config.yaml
dataset: "songs of 200 made-up bird species, synthesised, often over outdoor noise"
encoder_head_dim: 64
encoder_qk_norm: false
encoder_inner_norm: false
encoder_layers: 8
norm_pix_loss: false
Rows from block 3 of the encoder, named by matrix and row number. Rows with one number belong to one neuron. Each number is 128 + 24 x the weight over its row's rms, rounded and kept within 0 to 255. All counts start at 0. Numbers have three digits each. After the name is the row's rms in percent of the matrix's.
# fc1: MLP up (encoder.blocks.3.mlp.fc1.weight, 1152x384), inputs 0-47
# fc2: MLP down (encoder.blocks.3.mlp.fc2.weight, 384x1152, transposed), outputs 0-47
fc1.738 102:137145120137124167135161121091177152151105124102110144088128118095101120148122146185118117124116169107169108160176086160132137133103127131143103
fc1.739 088:118153141157099152142122107158098157145147070125104143107145104101137142108148101060126178112130094123123137109169123185124105140147139132134164
fc1.740 113:127094146101142140105116139166097156123139116100141154122110135127158112132094123143112125165150170130132125145130104106107101115109109126129149
fc1.741 076:110134129120128087101137129139142094108115122159096113084107144163114094148166148101111126115178110103106134144152144155127128125109157113123105
fc1.742 073:136143094116139113135158182126146197091125138110147142144118145157112104121107111121173096151102106143128130145128062108113095107086138104104145
fc1.743 104:133153111124126158137176098125146151106165118119103067129146127155148148150134107100084133108123118134163140145111137104117115159154123072090154
fc1.744 107:109132131114118108141085127146092129161140156128154108155154101133142093127108158152140135128164145127094124131142123127137131103115131118052128
fc1.745 110:124136083086146116133134154137119125127139129140083132120142100107162123109082159155160121144092139073142157122127113142117127112107134108122149
fc1.746 091:092139088171155154141134123117113153131116064102123146115164136151101139139102087142120119147137119111131078148101140089169139114094097132110126
fc1.747 093:095136098127156085161116165138142187127135134129105147140069126136158129112146127119141134184128152146097120148111132155137127157101135113114144
fc1.748 091:117122100110119108154114118125133147114129085094134096137143095085136105107161140140136136108103114120130115120127120074114161088178157081112134
fc1.749 114:151138142115111125134114124139166157093096132080137134100120052146120132131150140151076074086087153126141082164144153124096153133105177107148123
fc1.750 097:135128117134130172135126120118118141133132132119179151124155150108093139147110105153108135165149188129142163094117112172147115125108142149139120
fc1.751 099:133128108133142127110133129102124167131174153153088150122156088126124125094122142139142165113186107195164186159116119137110128122125156130151092
fc1.752 111:100142154145125170166126143112110136112093129141160075130147130154077121129140097104120108130113114153150129095155121157131176129109144123141109
fc1.753 117:150163144156127103163142119144107168142153140099123154162105134113116150094156131109131135045090179170162116158089096147118159115147128124152115
fc1.754 078:133141059095121139140136167141165084128106147126097138128100092134163143065132092110144127113133143154151111142120146128167141116102110094120115
fc1.755 087:111129153086114134092088121167121122087105171101148118162114109105114129115125151142112118188129100081128117140121078112140109110160108128174103
fc1.756 091:112136144151097173099104101154084170137104116141152111095114178105158074133111130144130144120163108137145124157160147091141117125160106114130136
fc1.757 102:141122126086106095136117117127123119144159163154153078155062124113129136102152097146117122139136145112114132114161153145128138120112111149152151
fc1.758 106:122154138124152103113161117134116119077104097145098131126083150093119091118061158114094141104088122088149141090169146100132106093136119150116140
fc1.759 090:140121146092109138122146107135107143085133113154128134137148118174158091119135104128151165119115128082115101132130113131154099146129097130107123
fc1.760 113:134179102141105101146127138135175106107090129096092112147159157146098127152131105138087142113138114193124106113128158086116086130184119101094099
fc1.761 116:118174124135122132146092129172179145128106139137083142092113098153127125122090120101134113105133142099112142104131126141084129104116138177108121
fc1.762 088:091119120103152148093123080101143149142162149113070058116155130107122154109143112120144161097138129128157143111129087099110165134123132143168113
fc1.763 090:111117090139135142119140113121136110116120137128149130133080124069087129142109078181106136142085123094144171176088134142112137128119157110075127
fc1.764 112:153148091165146159121163134151148139093092116132092155152108120111100123150097121164099132158127129138125104090123130131121188115142175150115112
fc2.738 116:125099142118099154097115109158113136093108142168137128120129103128167116165101153139135115134083150161150155133123135094116154143116099150105133
fc2.739 091:112142140115144158142091137086125117125152146158162165137098150087150123143135168166156132123146118136084145143094116162166125110121119066143104
fc2.740 124:136143150094149164110154166142123159135124157119118112124086131107142140137116095138155104116123085108136123156166150151174142107152134083136147
fc2.741 074:121124114175105126124094178131100165088127130127122140137104146111122175173096102160169121152112107111180110060135146114117127144131082119184111
fc2.742 073:129116119094121103130144094116159147156097162118124128107153096094077096152139142090112139087135139161120138107135125111163133086181108183142136
fc2.743 111:106083159133141160132098140139142149127130102114134143166116140170142143133132075113135180106123157116142129141137168118129162142104101161147105
fc2.744 109:150166139116194135122108132095143151139124087161070131122109109124156127132128107143098083145153103147095139093085133134097112153139123148139133
fc2.745 112:144141152119200180115131158146092129138163094120103130117128178088123140120114119108110165120165137132147105128117137083140135138149125115105135
fc2.746 087:117112125147116110117147132117168128096090106123126106162145136133146112141123099092092191117107137080167129116125135149111116136154151114123109
fc2.747 091:101137133157143151100134165145134164126130145129146143100162131141176086120127136162091103079122121144146108130171134153127133141049091135148133
fc2.748 085:126119120096127159117169140151129137128133097109117118147120136147094115140097132102151124149110103109157150146129102126114118135102090163109146
fc2.749 104:114111127131148106142109105085128125147129130137144150117129137146129129142150143062128139140103145106102176117142102134146132150132102143130087
fc2.750 108:124139171154112094113114116122125134133110098131133119099093168072145126162111162150124083139098118132126160112148162094116148157154124156112148
fc2.751 100:125142126112138130124109120127123196131129145118113165153109157121121142163124144147135120147099161137143108077097179131117112160137111126129147
fc2.752 115:191140124127142115159175125107165132137132131126150151148090137120081129156125122125111150179156124119121137132179109139142145120153161133116118
fc2.753 118:131131118132072121146126143091137120111125122122107108115112129151118134105123111161096129132100106087132112168110138127166143085132133109114099
fc2.754 076:191124158111140145116147126090142163110117091140129136158139115099110100154088114142135163141133124110114127140087128094162112141138139155152105
fc2.755 081:135115118086148142102134150113101144178122112166169110145088120123125115097121144114167121166095129141125113124125126082100141140102089125139108
fc2.756 090:160149153110122140109137138148128106111125119114115110123132163167147134145108101120143121163119109123136074147138131083133149101170135099130106
fc2.757 104:137089166125167125133096113140130131111096106094115090108161140160102139156125109159146109143125133156129138134127120160109125106128113088142162
fc2.758 093:147137104153141179094121096134138081141150112121130164123133145103128165115111167125109120093138126117141118148116165119154143145105069084145105
fc2.759 092:129133082087129135100108166127137147107138138135093101106086132153094140125100121100113144109106129101151144160096153151156110123150142103111182
fc2.760 117:109111132118106132153094101124154150111128153151113146103120123102118116124149123164160139121104134150195100102155145134108095149135143107175135
fc2.761 110:126104131129123128133091160103146143136159179102163132131110059094144132094147132164194137129162102104163157129100119113104146165131142123177137
fc2.762 087:107078118117118094176137136097086133132109142150117117097133098131125111110108163147096130116117142123157134143128112177107089115146128128094132
fc2.763 087:158126178167114092091099127118092141139096115087134112131176128131157124135124167102163135111112127132114089144130115154109122137127148130136115
fc2.764 113:105113149149134131109132106119118164155123150159162139100115103108133146170145115173140117108137087085100137096121082116123102127127088092092127